A small CTC audio transcriber, trained from scratch.
Model: arch conformer, norm layernorm, activation geglu.
Training: soap at rate 0.0016, 8800 steps.
Rows from block 6 of a small CTC audio transcriber, named by matrix and row number. Rows with one number belong to one neuron. Each number is 200 + 30 x the weight over its row's rms, rounded and kept within 0 to 999. All counts start at 0.
After each neuron's rows are labels from the 100 clips, of 14976, where the neuron reaches its largest size: "top examples" is what is common among them; "loudest band" is the band of the loudest frequency at the time of the peak. Only what is clearly more common there than usual is listed. The data: single English nouns, adjectives and verbs, spoken by a formant synthesiser in many voices.
# gate: second MLP gate (model.blocks.6.mlp.gate.weight, 320x160), inputs 0-159
# fc1: second MLP up (model.blocks.6.mlp.fc1.weight, 320x160), inputs 0-159
# fc2: second MLP down (model.blocks.6.mlp.fc2.weight, 160x320, transposed), outputs 0-159

gate.192,250,226,204,178,237,216,227,147,169,187,215,212,196,197,237,238,246,130,188,194,197,245,208,188,215,161,182,199,192,176,200,242,198,201,201,152,212,171,164,213,196,158,196,100,206,226,170,267,197,198,235,181,161,213,225,178,213,190,201,223,192,216,161,207,207,219,254,233,201,205,181,190,179,225,178,203,175,134,178,261,152,204,243,165,203,239,173,192,179,210,187,188,201,226,195,215,223,171,242,205,187,208,240,135,216,201,210,220,199,179,202,226,251,193,213,243,247,202,135,117,144,206,158,177,189,227,252,197,207,228,247,177,166,150,205,170,204,154,196,203,213,183,191,204,228,230,202,144,192,213,259,192,206,201,184,191,159,219,241,212
fc1.192,218,229,194,228,186,220,255,189,287,163,195,215,191,235,186,203,191,245,191,183,197,269,174,138,210,224,248,255,186,229,195,180,190,204,162,169,219,210,223,184,208,185,196,208,219,159,220,154,214,213,213,185,188,193,227,221,213,201,159,175,251,211,168,171,243,232,206,169,188,167,212,191,156,168,239,237,205,122,203,226,228,224,260,204,227,215,175,172,201,201,185,238,176,231,164,225,186,224,222,161,168,188,172,140,207,238,205,219,180,242,168,204,186,192,235,181,186,217,248,209,221,221,198,191,194,199,226,252,217,153,181,135,194,136,189,168,178,168,211,188,112,195,184,197,249,173,239,204,191,181,264,161,210,191,216,188,259,198,175,187
fc2.192,233,165,200,201,185,182,224,137,280,236,246,245,205,153,161,201,201,224,187,193,213,199,160,202,239,219,199,258,286,168,224,159,189,185,189,201,181,245,143,166,211,184,168,219,196,159,202,153,177,185,235,219,138,187,232,199,210,168,198,167,219,144,212,213,241,211,234,244,175,184,209,231,192,200,163,227,202,228,187,185,218,222,204,244,237,182,175,188,160,196,208,204,226,206,212,156,192,208,210,179,169,194,223,212,143,199,210,254,205,194,211,219,218,159,201,209,167,225,202,174,242,199,223,223,179,235,160,225,240,204,232,129,190,163,224,202,206,167,196,184,194,184,114,181,203,206,186,137,191,234,221,163,172,222,226,133,183,204,159,233
top examples: /æ/; /h/; /θ/; word: path
loudest band: 2000 to 4000 Hz; 1000 to 2000 Hz

gate.272,215,200,164,198,185,242,199,215,261,178,195,186,182,177,169,189,216,172,199,211,193,176,187,246,171,144,186,229,229,213,190,190,221,203,193,156,229,184,200,202,157,169,208,211,218,181,233,208,240,196,191,233,143,215,200,191,231,208,234,264,229,152,250,223,184,195,123,192,200,199,275,211,163,212,200,257,137,140,224,230,171,220,185,198,242,258,221,244,185,245,261,152,201,190,191,233,154,219,162,149,218,195,237,236,152,201,202,229,203,195,201,170,216,194,166,193,181,215,198,214,189,206,160,194,180,164,200,213,162,219,240,226,188,211,192,152,172,198,197,261,163,204,149,206,139,219,200,189,167,159,225,157,209,146,238,222,165,217,236,209
fc1.272,163,177,185,211,157,251,223,210,199,205,179,255,214,203,142,224,195,239,199,211,203,216,224,219,200,170,140,179,186,219,179,233,221,257,157,195,187,190,216,191,207,205,221,185,187,228,184,209,129,240,224,221,238,227,142,200,243,237,238,190,189,158,200,179,169,226,150,264,174,235,193,233,185,209,190,199,170,193,187,219,246,180,207,252,216,204,171,239,147,214,170,218,161,197,242,204,202,220,168,239,226,198,196,162,160,220,145,188,174,189,238,179,187,182,185,223,174,167,128,185,209,238,212,185,184,180,229,231,150,173,186,262,192,187,139,228,142,183,197,170,182,218,194,178,203,177,227,186,204,171,213,222,192,140,190,297,240,170,186,208
fc2.272,195,212,233,203,201,189,186,162,185,238,211,210,196,224,160,182,232,238,210,244,218,202,221,180,191,200,199,218,158,217,212,181,158,201,191,220,208,211,233,187,204,215,215,207,154,166,201,174,177,143,186,199,191,194,184,236,206,233,190,174,200,223,201,200,179,149,258,202,169,158,156,203,236,157,235,234,182,242,153,176,169,210,188,241,190,188,178,211,197,289,204,213,223,209,265,206,198,204,193,202,174,221,201,208,166,243,154,156,179,198,199,143,232,211,211,189,159,210,242,204,188,213,192,129,168,161,186,207,238,161,223,216,204,211,247,151,164,144,214,199,200,229,239,175,189,131,218,138,204,201,222,263,226,241,218,134,213,222,95,204
top examples: /t/; /p/; word: slept; word: dropped
loudest band: 4000 to 8000 Hz

gate.309,157,191,174,273,211,224,140,204,168,219,260,229,223,184,165,164,248,187,174,176,208,174,180,191,205,221,176,195,235,212,212,230,241,204,231,199,189,239,218,206,224,223,227,200,193,227,169,197,125,168,139,171,165,210,220,178,190,218,250,211,230,225,210,202,172,204,196,193,179,140,228,234,205,212,189,169,175,232,185,214,204,196,215,218,256,179,189,210,154,190,186,232,210,217,234,155,169,222,139,211,181,171,194,172,194,151,175,220,225,237,216,196,227,226,128,189,219,191,174,174,243,141,153,216,234,208,165,211,144,231,216,195,187,153,247,233,165,166,181,213,201,206,169,223,216,169,210,240,216,227,195,176,153,153,211,235,235,134,137,192
fc1.309,190,216,201,241,166,190,197,212,129,183,185,234,164,182,163,181,243,199,138,139,202,193,167,230,200,204,156,180,238,171,230,210,244,178,284,193,199,159,169,184,237,214,225,185,195,266,207,237,111,178,210,193,168,203,180,193,257,196,250,218,215,225,228,233,227,214,267,225,151,154,204,201,192,210,206,221,204,214,190,225,223,224,174,226,215,197,211,232,217,288,210,191,203,215,194,177,230,191,184,190,225,202,186,177,193,182,215,209,243,264,180,156,183,230,141,200,163,210,246,211,207,180,197,195,225,245,265,172,221,212,276,167,178,202,239,206,182,208,162,169,193,193,188,229,188,172,205,172,235,206,189,202,217,149,210,230,203,199,187,207
fc2.309,281,203,121,220,185,168,202,193,243,198,158,211,200,220,199,199,164,184,222,211,236,178,227,228,148,232,211,209,228,202,218,242,197,198,151,201,225,167,198,211,174,195,185,211,226,184,240,186,184,204,196,165,207,216,255,229,211,176,174,210,193,161,166,133,222,191,195,193,198,168,159,243,159,163,196,138,219,210,237,188,208,159,214,199,178,217,188,234,168,152,110,189,211,198,201,175,207,228,143,110,200,195,218,221,178,177,187,247,244,187,186,225,203,185,233,250,250,229,150,251,177,206,179,178,151,149,214,247,189,206,223,247,202,201,175,190,210,228,174,228,160,226,151,203,190,240,176,175,207,155,216,210,202,210,196,222,178,184,174,242
top examples: /t/; /p/; word: painted; word: letter
loudest band: 1000 to 2000 Hz

gate.58,191,210,192,200,227,251,212,120,196,184,163,145,189,213,249,208,178,217,216,155,219,220,178,177,174,214,173,187,197,204,144,150,176,206,159,187,164,168,201,173,224,194,232,272,207,231,191,186,180,152,191,230,255,190,204,213,245,178,138,191,168,196,174,186,194,213,250,148,171,213,154,175,185,189,266,231,208,204,193,167,228,228,238,232,218,191,225,184,204,255,239,256,171,220,225,179,229,219,190,147,233,205,223,169,176,231,161,184,209,231,237,201,237,228,164,224,204,232,151,169,174,288,191,207,196,177,199,186,205,210,182,95,186,212,194,206,200,205,225,199,222,194,172,172,184,245,221,201,237,228,232,208,190,189,176,177,207,219,223,179
fc1.58,223,177,224,192,184,154,215,191,203,211,125,191,223,207,259,193,183,222,208,236,226,207,142,160,178,255,193,215,230,239,166,185,240,220,203,200,225,225,204,227,182,199,183,223,192,167,199,160,139,168,175,206,238,222,197,248,237,187,165,221,212,152,171,194,215,189,208,227,202,229,118,157,206,211,204,205,167,279,215,159,239,220,206,213,225,166,258,248,264,231,178,167,248,201,289,217,174,212,225,228,238,224,219,205,172,224,220,170,183,220,199,144,176,184,206,176,179,198,228,187,149,226,180,198,217,173,190,237,210,197,229,162,164,244,216,227,204,183,203,218,205,240,221,185,201,224,240,207,218,205,172,230,222,136,159,160,190,224,225,209
fc2.58,193,203,242,192,148,196,196,240,156,210,206,259,201,182,186,193,225,215,249,175,146,163,230,214,230,173,220,196,170,231,172,216,223,222,199,160,186,160,155,216,184,241,192,203,252,179,202,177,184,142,162,157,107,209,199,179,209,186,224,182,179,215,238,194,181,221,231,165,216,191,223,223,161,220,147,163,172,199,209,168,224,222,175,205,210,250,180,143,231,216,216,202,250,163,179,216,185,185,187,221,168,275,191,251,218,187,224,186,207,224,261,226,261,213,185,198,204,234,221,211,226,197,194,213,160,221,150,221,190,190,181,214,189,144,242,148,234,200,227,149,178,192,207,204,204,175,169,135,164,241,173,173,229,206,219,241,201,203,141,219
top examples: /b/; /ɝ/; word: bought; word: works
loudest band: 2000 to 4000 Hz

gate.229,238,196,219,215,214,166,222,262,192,179,208,203,179,160,101,206,257,196,196,160,227,238,209,161,253,216,159,157,193,221,232,194,235,178,198,173,150,132,235,159,177,244,191,214,182,172,179,166,187,231,197,167,203,225,158,226,242,181,192,221,216,187,173,162,215,231,260,213,217,177,184,181,181,214,205,201,193,271,208,190,202,215,237,174,168,210,201,202,164,220,187,246,166,236,233,227,159,209,180,232,251,194,209,188,196,227,200,216,166,168,214,211,163,192,219,217,122,180,174,167,191,165,233,200,144,257,210,203,202,214,164,225,163,235,189,237,193,176,166,209,179,186,176,199,172,200,159,241,208,229,170,187,169,227,134,163,176,240,205,226
fc1.229,211,177,198,203,210,168,262,224,150,244,210,216,248,171,192,179,206,158,183,195,238,198,216,238,266,209,187,197,218,203,174,156,221,263,185,238,187,194,203,234,166,218,155,185,190,214,203,274,194,167,230,193,183,224,163,201,146,219,166,175,174,263,179,197,209,194,277,225,195,260,153,242,186,195,169,146,214,235,225,155,222,190,202,177,204,211,249,179,172,183,176,238,187,204,181,163,207,202,174,210,301,190,254,240,217,164,236,203,216,201,242,233,262,198,206,250,188,169,171,199,190,164,176,182,213,181,234,208,220,259,178,187,215,234,228,201,260,185,175,200,213,205,203,221,229,190,183,222,195,237,178,236,208,220,223,201,203,214,209,239
fc2.229,128,218,204,158,201,158,223,183,223,231,169,190,211,216,157,230,248,249,149,142,184,234,162,211,199,175,220,228,209,174,188,218,202,198,176,200,214,209,240,183,251,223,184,206,207,137,181,153,236,227,158,163,151,237,195,193,174,225,210,188,215,205,207,162,227,186,259,141,217,172,197,179,246,206,171,241,206,177,213,220,200,166,219,189,151,171,195,159,171,173,183,223,225,186,152,216,224,182,220,253,209,213,186,179,158,230,229,205,186,232,163,212,243,193,200,171,174,224,152,185,209,132,169,165,196,219,196,212,171,248,159,277,165,179,177,241,251,259,246,238,192,217,200,178,188,202,168,210,200,163,174,239,150,199,196,225,208,179,216,191
top examples: /b/; /l/; /æ/; /k/
loudest band: 250 to 500 Hz

gate.247,149,168,153,197,247,169,202,180,198,217,141,175,202,166,208,211,141,192,243,164,261,222,218,195,251,225,175,220,229,221,208,251,162,202,210,171,233,171,229,199,161,154,160,202,201,166,190,193,223,157,212,177,238,232,207,233,216,193,225,221,194,225,229,198,232,155,205,206,176,203,191,212,201,147,231,178,192,195,169,178,213,217,224,226,195,211,261,197,193,232,114,232,203,205,221,233,236,195,169,231,227,236,197,170,186,232,226,162,196,164,201,176,187,186,169,214,223,247,204,159,154,173,196,189,229,151,198,151,194,196,161,228,194,276,199,187,181,134,191,257,227,232,207,147,164,192,233,226,204,202,207,212,239,243,123,209,176,192,229,221
fc1.247,195,210,154,233,181,189,280,227,206,267,223,142,202,193,195,189,210,186,196,202,172,192,200,207,117,206,222,211,226,233,229,193,217,169,242,170,214,241,211,239,177,220,240,221,207,176,191,203,166,235,167,121,250,193,228,216,217,155,218,192,273,200,224,231,198,192,194,208,179,201,214,217,233,253,193,221,229,188,159,225,155,204,152,209,204,195,205,159,212,193,178,162,238,239,221,151,222,182,203,219,233,156,199,257,204,209,170,187,182,185,189,241,239,158,187,257,141,210,178,218,192,178,178,185,215,260,171,181,211,192,200,189,194,179,188,189,149,131,195,176,221,164,216,243,203,170,194,162,148,204,154,221,159,156,230,253,191,191,205,201
fc2.247,253,189,213,230,161,193,201,198,109,173,247,211,219,198,147,225,204,173,143,155,205,206,151,199,182,190,209,211,242,232,201,206,199,165,252,196,193,140,245,209,191,209,192,206,179,215,172,200,203,168,198,195,194,225,251,201,187,179,240,165,168,264,208,245,204,189,152,226,85,214,204,174,195,220,196,252,251,182,201,197,257,214,232,230,212,227,185,177,234,233,209,204,211,233,185,174,176,232,202,178,194,196,173,240,225,190,226,202,205,182,193,234,203,200,195,194,188,154,157,124,197,259,205,166,194,190,154,191,205,194,189,200,269,126,179,227,197,228,202,194,201,215,194,221,221,178,208,208,211,225,227,223,195,284,179,191,185,206,193,161
top examples: /t/; /s/; /ɝ/; /ɪ/
loudest band: 4000 to 8000 Hz

gate.302,180,199,218,179,184,230,229,198,219,93,202,165,186,205,185,181,190,182,211,190,169,173,193,183,148,184,148,223,196,211,206,172,196,198,207,205,238,202,201,116,207,230,185,249,204,181,215,226,133,231,216,170,171,182,183,220,236,182,185,220,199,270,201,222,217,166,199,239,198,175,211,160,222,235,242,240,189,177,232,188,200,168,235,224,200,183,232,220,219,241,237,207,246,131,263,254,186,234,224,222,204,190,138,184,218,232,208,183,127,178,213,206,214,229,180,200,232,156,188,237,198,244,235,198,161,240,245,172,222,213,200,204,172,232,201,174,205,241,181,198,153,201,148,164,189,191,201,215,212,219,196,146,210,206,242,172,167,138,224,174
fc1.302,230,205,217,218,191,169,232,198,206,260,138,225,203,129,235,215,218,194,149,170,215,192,229,146,223,211,211,240,226,210,166,266,198,177,202,167,157,193,192,234,234,238,218,185,187,183,124,210,259,218,227,239,228,189,207,195,212,169,189,172,153,129,258,207,197,179,172,134,205,253,157,213,210,166,250,263,186,207,203,193,214,274,203,208,166,228,194,196,205,228,223,174,165,149,218,150,224,194,166,181,184,141,223,184,198,188,194,187,217,232,187,200,197,162,235,182,198,199,198,167,224,161,187,174,192,176,175,195,186,162,180,197,203,179,172,174,163,211,198,227,206,195,278,188,220,232,126,187,227,182,229,204,182,182,218,190,216,228,194,201
fc2.302,205,169,172,205,236,168,207,229,251,229,137,161,241,207,213,168,282,227,158,216,188,200,195,197,164,163,195,202,190,248,254,166,170,151,222,214,181,193,193,213,203,206,198,178,189,175,190,210,243,214,165,170,198,183,183,168,251,176,235,145,207,197,177,231,220,173,224,213,253,203,220,161,226,200,208,203,147,139,180,162,250,236,174,170,166,204,189,240,190,228,196,208,232,176,201,241,205,221,230,198,261,161,208,214,239,209,197,199,206,164,186,200,222,131,176,165,167,177,221,254,208,231,164,194,232,201,210,167,215,261,158,232,174,167,184,192,149,209,192,148,152,180,215,143,235,188,186,178,213,179,169,192,244,190,222,187,226,211,157,146
top examples: /t/; /l/; /æ/; /f/
loudest band: 4000 to 8000 Hz

gate.186,182,167,202,186,204,252,229,192,167,239,191,196,165,142,223,195,182,196,210,219,177,205,191,178,198,238,173,220,190,284,227,219,208,221,210,213,227,174,227,156,230,194,185,232,226,184,201,136,183,208,215,202,185,207,238,207,195,203,170,89,205,207,175,195,229,177,213,229,262,193,209,160,212,216,172,201,222,195,196,183,203,152,241,211,154,171,232,195,190,150,215,180,162,227,229,197,244,188,146,121,226,199,218,193,182,189,185,211,172,239,189,214,204,199,175,241,162,204,174,249,234,188,165,191,232,195,159,236,195,164,214,210,197,196,171,151,230,150,192,196,246,141,218,256,147,183,221,171,231,226,220,196,182,253,210,236,175,253,266,216
fc1.186,207,229,232,178,201,285,211,213,161,240,218,208,198,192,170,183,156,174,241,171,197,181,197,172,231,242,153,220,199,259,186,213,205,184,195,191,226,165,212,178,218,152,168,214,188,198,150,210,213,204,182,217,174,137,180,172,214,174,164,181,192,205,170,170,181,225,216,226,282,208,185,156,243,226,173,246,173,200,183,153,203,243,269,205,217,182,228,176,182,150,223,265,209,235,244,243,136,243,190,171,248,205,222,223,223,202,194,199,185,233,168,184,210,191,200,209,165,234,207,241,185,176,184,193,174,181,220,222,184,198,264,189,206,178,148,165,178,231,240,215,200,169,193,233,172,226,226,192,218,224,193,149,184,249,207,148,183,208,276,205
fc2.186,196,212,220,130,142,172,214,241,243,230,184,197,189,214,221,208,176,155,174,214,201,176,187,161,218,141,187,227,190,150,185,191,166,202,197,183,174,197,215,218,159,182,162,239,259,168,180,199,235,167,163,209,214,199,190,176,239,228,184,250,223,206,197,160,201,157,219,202,251,168,203,176,203,132,186,130,157,246,215,181,199,222,207,143,208,183,204,216,160,197,221,210,228,211,187,191,161,232,210,262,213,246,187,224,178,189,156,209,182,260,209,166,238,142,197,266,176,193,206,312,208,177,223,179,162,204,217,199,204,196,191,189,176,226,208,145,212,204,213,145,163,173,194,185,233,175,172,195,173,178,184,206,198,217,150,169,196,214,221,227
top examples: /t/; /m/; /ɑ/; /ə/
loudest band: 250 to 500 Hz

gate.199,234,219,213,247,170,253,161,172,207,204,170,212,199,151,186,224,202,180,236,239,240,226,216,178,252,217,220,219,226,181,187,174,133,192,177,181,260,165,179,187,224,168,173,210,175,236,224,236,204,196,176,179,197,191,146,250,186,226,148,191,167,204,259,205,199,265,234,220,249,187,176,192,228,227,224,191,217,246,233,205,177,197,232,191,203,227,191,180,235,221,204,152,156,223,187,227,160,165,220,192,195,221,232,279,243,184,258,203,245,205,209,190,243,156,144,240,190,155,188,162,198,171,214,208,240,179,131,234,189,184,215,176,205,157,202,179,221,225,171,160,214,195,179,218,201,150,242,183,245,225,202,221,132,192,205,193,186,216,187,212
fc1.199,251,234,186,215,172,230,208,225,178,182,175,181,168,213,175,171,203,203,228,201,239,162,202,172,276,214,204,211,250,177,154,168,133,203,192,164,234,182,221,187,224,209,224,202,162,225,193,231,182,242,197,208,199,195,178,204,253,226,162,174,171,193,248,231,232,241,233,218,204,216,138,166,196,176,251,155,235,213,240,199,180,218,233,216,178,159,202,205,237,219,188,149,196,231,200,230,149,198,220,212,218,180,230,191,191,167,279,196,245,178,245,207,231,128,148,233,165,154,193,105,241,165,182,183,205,186,173,208,188,167,258,222,260,214,222,196,186,224,168,164,217,208,185,236,215,213,235,183,223,241,219,205,186,216,206,196,197,195,212,181
fc2.199,172,169,195,163,189,177,229,205,197,202,253,232,223,150,166,216,159,195,229,243,239,183,187,189,215,177,163,174,208,139,228,150,147,194,198,162,168,200,174,214,179,216,179,220,210,204,187,196,178,196,181,247,236,180,186,245,209,211,152,187,246,261,181,191,230,195,167,200,164,216,240,201,170,183,160,212,188,180,236,185,222,159,213,206,193,221,207,157,230,211,214,233,198,226,161,225,199,147,211,183,142,254,262,278,172,174,215,246,207,228,208,225,120,200,217,220,185,220,152,169,174,150,170,207,171,234,214,224,216,246,215,184,221,195,177,160,208,223,204,174,173,254,176,152,185,183,227,213,207,203,236,193,127,189,195,239,232,158,165,176
top examples: /æ/; /h/; word: hat; word: apple
loudest band: 4000 to 8000 Hz

gate.227,211,191,227,226,155,194,203,139,218,138,171,193,208,210,169,178,249,173,185,187,219,167,188,186,207,180,185,248,172,149,183,208,179,179,216,231,160,180,214,186,166,208,165,180,262,205,163,244,170,208,247,174,185,169,249,189,201,188,214,132,189,170,155,202,212,201,218,239,256,156,198,217,145,203,248,185,225,221,197,228,172,163,202,240,185,153,140,186,208,272,180,182,207,187,233,125,213,180,173,215,206,188,195,198,187,159,278,210,220,242,170,193,195,154,174,175,214,192,237,183,224,212,211,151,237,174,184,186,190,211,213,151,195,177,252,202,218,156,165,200,217,202,200,184,204,233,174,225,277,197,246,220,189,221,175,180,200,230,218,245
fc1.227,93,189,233,193,201,209,198,217,187,206,211,208,143,193,169,178,160,205,182,228,147,192,259,241,172,177,176,243,220,229,144,173,199,208,186,156,161,240,214,234,161,171,178,202,192,158,189,147,171,212,209,237,214,200,165,219,155,193,220,217,193,197,245,162,185,251,227,228,193,253,192,230,193,169,198,194,167,210,213,206,202,226,216,214,203,152,176,217,212,197,199,190,203,242,179,211,214,165,212,192,143,197,232,177,217,197,149,245,218,223,179,225,250,178,190,154,213,187,165,280,165,217,255,152,214,235,181,171,202,171,200,216,182,190,225,173,236,197,127,188,164,207,220,204,192,159,181,147,181,190,262,159,212,173,193,187,199,198,149,155
fc2.227,235,134,171,148,206,188,161,181,215,227,224,189,239,202,204,175,210,170,204,161,242,184,172,166,218,190,182,173,221,227,195,232,222,197,164,178,197,160,184,212,242,213,192,185,229,225,177,229,248,175,247,131,224,212,189,221,179,224,199,180,219,208,208,157,170,279,247,169,208,234,127,211,227,163,165,192,199,210,226,224,200,205,157,140,170,191,162,223,202,176,168,222,241,198,199,180,170,232,261,193,190,203,175,164,229,194,234,185,185,233,179,214,229,210,199,127,202,200,144,235,216,244,197,230,187,185,202,239,182,185,146,203,225,197,207,224,264,225,133,157,181,177,223,202,209,209,177,180,235,147,245,194,232,160,169,193,209,256,171,223
top examples: /æ/; /l/; /ə/; /p/
loudest band: 500 to 1000 Hz; 1000 to 2000 Hz

gate.98,203,174,168,192,165,163,192,169,212,243,203,252,170,178,123,130,148,209,186,254,156,194,200,152,222,186,243,244,215,215,229,207,210,194,185,194,195,212,222,173,199,202,182,221,213,199,206,210,163,174,210,245,170,190,198,188,122,193,240,160,175,233,194,280,221,226,182,228,161,196,201,262,225,173,191,192,215,157,193,200,138,199,166,225,192,183,185,211,223,168,210,222,250,233,213,153,138,183,142,152,225,152,216,242,245,205,194,183,192,176,172,184,176,232,153,198,185,218,200,142,166,176,200,202,199,183,215,165,240,186,192,242,205,229,216,222,181,212,228,174,201,196,205,265,203,203,213,178,147,195,251,231,192,194,191,212,136,222,203,169
fc1.98,209,172,175,225,184,189,230,193,282,236,208,236,193,227,212,226,173,190,237,189,156,173,247,222,192,201,151,241,223,248,213,196,173,257,237,201,163,242,213,207,218,194,201,234,203,213,242,211,193,183,184,205,219,172,203,158,176,201,187,156,244,231,172,249,187,177,179,219,189,198,216,220,203,243,249,203,219,180,197,222,205,243,145,273,198,187,187,150,190,217,242,186,204,242,235,195,163,177,157,230,216,174,178,151,176,257,197,204,209,183,205,239,215,223,126,148,167,255,213,185,148,228,214,191,226,229,213,196,198,186,231,191,218,190,206,180,226,210,180,171,231,138,169,192,231,163,179,189,207,218,250,251,172,252,263,204,153,238,174,178
fc2.98,207,179,151,194,209,196,183,170,170,188,208,217,148,243,199,148,187,193,237,201,259,158,237,218,206,184,153,212,221,225,260,214,183,255,157,222,187,181,179,205,205,227,243,185,138,243,168,168,225,180,162,203,211,246,186,230,215,175,184,218,176,196,158,150,171,190,213,175,210,217,178,195,249,189,165,199,219,207,207,247,201,148,222,200,133,212,207,180,233,156,197,186,181,225,190,168,177,210,275,212,215,176,212,225,192,162,233,237,248,235,228,193,203,195,131,199,197,191,190,225,235,170,201,231,250,234,172,174,218,215,200,134,199,219,177,233,242,188,142,225,239,222,236,175,218,205,201,230,224,196,182,164,218,227,143,163,224,184,119,199
top examples: /æ/; /p/; /θ/; word: path
loudest band: 1000 to 2000 Hz

gate.144,201,219,221,182,250,188,214,231,161,180,164,196,235,209,170,160,216,158,230,166,182,191,214,185,260,230,199,161,197,199,216,166,208,198,227,166,180,173,204,190,264,208,267,233,287,197,214,135,184,229,143,189,184,184,207,203,193,256,201,219,219,160,201,209,177,175,234,192,259,220,194,170,153,167,193,180,201,212,203,234,202,213,206,190,256,146,192,204,247,153,168,170,232,238,253,207,238,216,226,216,216,230,213,194,222,198,211,208,241,233,172,178,235,238,197,233,222,212,181,236,157,222,202,153,258,195,225,183,216,188,140,138,121,153,212,196,199,170,188,203,226,197,229,213,218,167,179,191,246,213,199,236,203,161,176,209,227,211,154,198
fc1.144,206,201,212,250,251,206,223,198,201,238,179,201,221,217,174,155,168,174,270,203,156,205,182,211,257,226,204,217,138,183,178,202,257,195,202,185,198,141,185,158,202,171,281,185,227,162,139,149,163,206,157,188,202,157,182,187,177,214,240,225,226,194,204,233,229,196,192,159,282,189,221,193,149,186,192,237,209,246,227,199,247,221,207,158,214,227,186,208,204,171,143,201,198,198,175,247,226,266,208,198,241,180,198,208,257,244,199,191,207,171,218,193,216,240,227,169,197,190,221,239,218,204,186,164,193,208,199,155,233,154,178,195,155,184,209,209,245,210,165,188,179,213,203,267,191,142,207,201,241,184,203,218,184,178,218,144,183,232,180,209
fc2.144,176,186,245,251,260,217,195,197,151,158,220,219,202,229,167,203,160,206,201,235,227,270,194,231,163,165,202,260,196,208,230,147,192,164,164,218,216,167,186,197,169,190,236,181,234,190,201,156,221,231,233,227,171,247,232,229,200,218,244,248,205,194,205,207,223,190,194,184,246,197,197,171,157,178,171,180,170,212,192,199,172,211,172,181,197,216,221,204,195,209,203,246,184,123,174,112,178,181,243,187,180,213,177,181,219,228,187,172,246,186,181,160,237,214,206,199,199,172,242,172,213,200,190,198,198,214,178,172,207,168,208,196,200,213,204,121,195,204,144,135,145,187,242,235,199,169,204,179,106,180,185,215,240,210,170,181,240,250,197,181
top examples: /b/; /ɔ/; word: ball; word: bought
loudest band: 500 to 1000 Hz

gate.105,177,254,196,178,208,218,182,193,181,204,211,222,215,203,151,199,131,188,250,246,202,221,212,228,191,191,191,188,214,214,142,170,206,192,236,161,163,140,210,219,201,176,221,185,194,224,227,185,133,211,189,185,198,188,135,227,174,217,193,244,161,194,205,178,196,229,198,202,230,168,190,265,201,220,234,231,180,205,182,200,217,222,209,224,236,147,208,178,180,190,232,179,201,197,259,215,188,137,180,131,182,216,185,215,105,226,143,209,157,221,178,173,189,157,151,187,198,213,196,216,196,156,222,163,213,143,196,236,208,308,250,141,201,183,206,210,198,237,219,206,162,194,181,196,211,212,178,168,198,220,183,163,249,195,159,222,206,172,197,198
fc1.105,151,236,218,198,173,254,172,206,187,183,214,208,171,214,201,180,165,189,201,215,214,194,178,232,203,182,220,192,213,199,130,165,227,176,230,180,183,152,200,234,207,181,221,197,188,225,223,188,164,204,212,191,187,197,104,199,189,178,215,210,202,245,208,186,192,210,216,189,222,209,217,266,188,223,222,235,120,217,198,244,233,205,236,221,257,179,215,200,184,193,224,200,194,217,240,181,200,136,179,161,162,211,219,189,137,182,175,213,174,237,183,173,192,193,117,184,184,232,200,182,151,177,180,178,226,160,202,245,229,274,235,86,185,199,196,241,190,230,208,203,180,216,147,220,210,204,180,169,196,162,168,203,168,232,174,203,235,204,250,152
fc2.105,207,206,191,156,185,165,134,218,259,216,117,223,183,281,196,151,194,213,203,226,233,177,233,223,250,202,193,277,219,190,186,131,155,154,222,191,224,229,179,185,187,168,156,222,189,176,202,188,164,203,232,146,205,227,217,222,164,244,195,228,183,189,181,213,236,205,231,202,215,218,173,228,210,204,212,173,148,201,205,152,239,175,203,207,202,238,182,239,182,181,169,195,221,234,198,127,194,141,203,231,174,197,192,266,258,195,161,204,166,225,251,185,204,158,179,219,184,229,210,131,241,201,208,169,190,156,172,269,184,185,228,201,203,167,186,196,192,199,185,183,181,211,207,193,182,188,189,174,206,206,169,247,187,216,167,224,213,185,214,172
top examples: /t/; /ɔ/; /b/; word: bought
loudest band: 4000 to 8000 Hz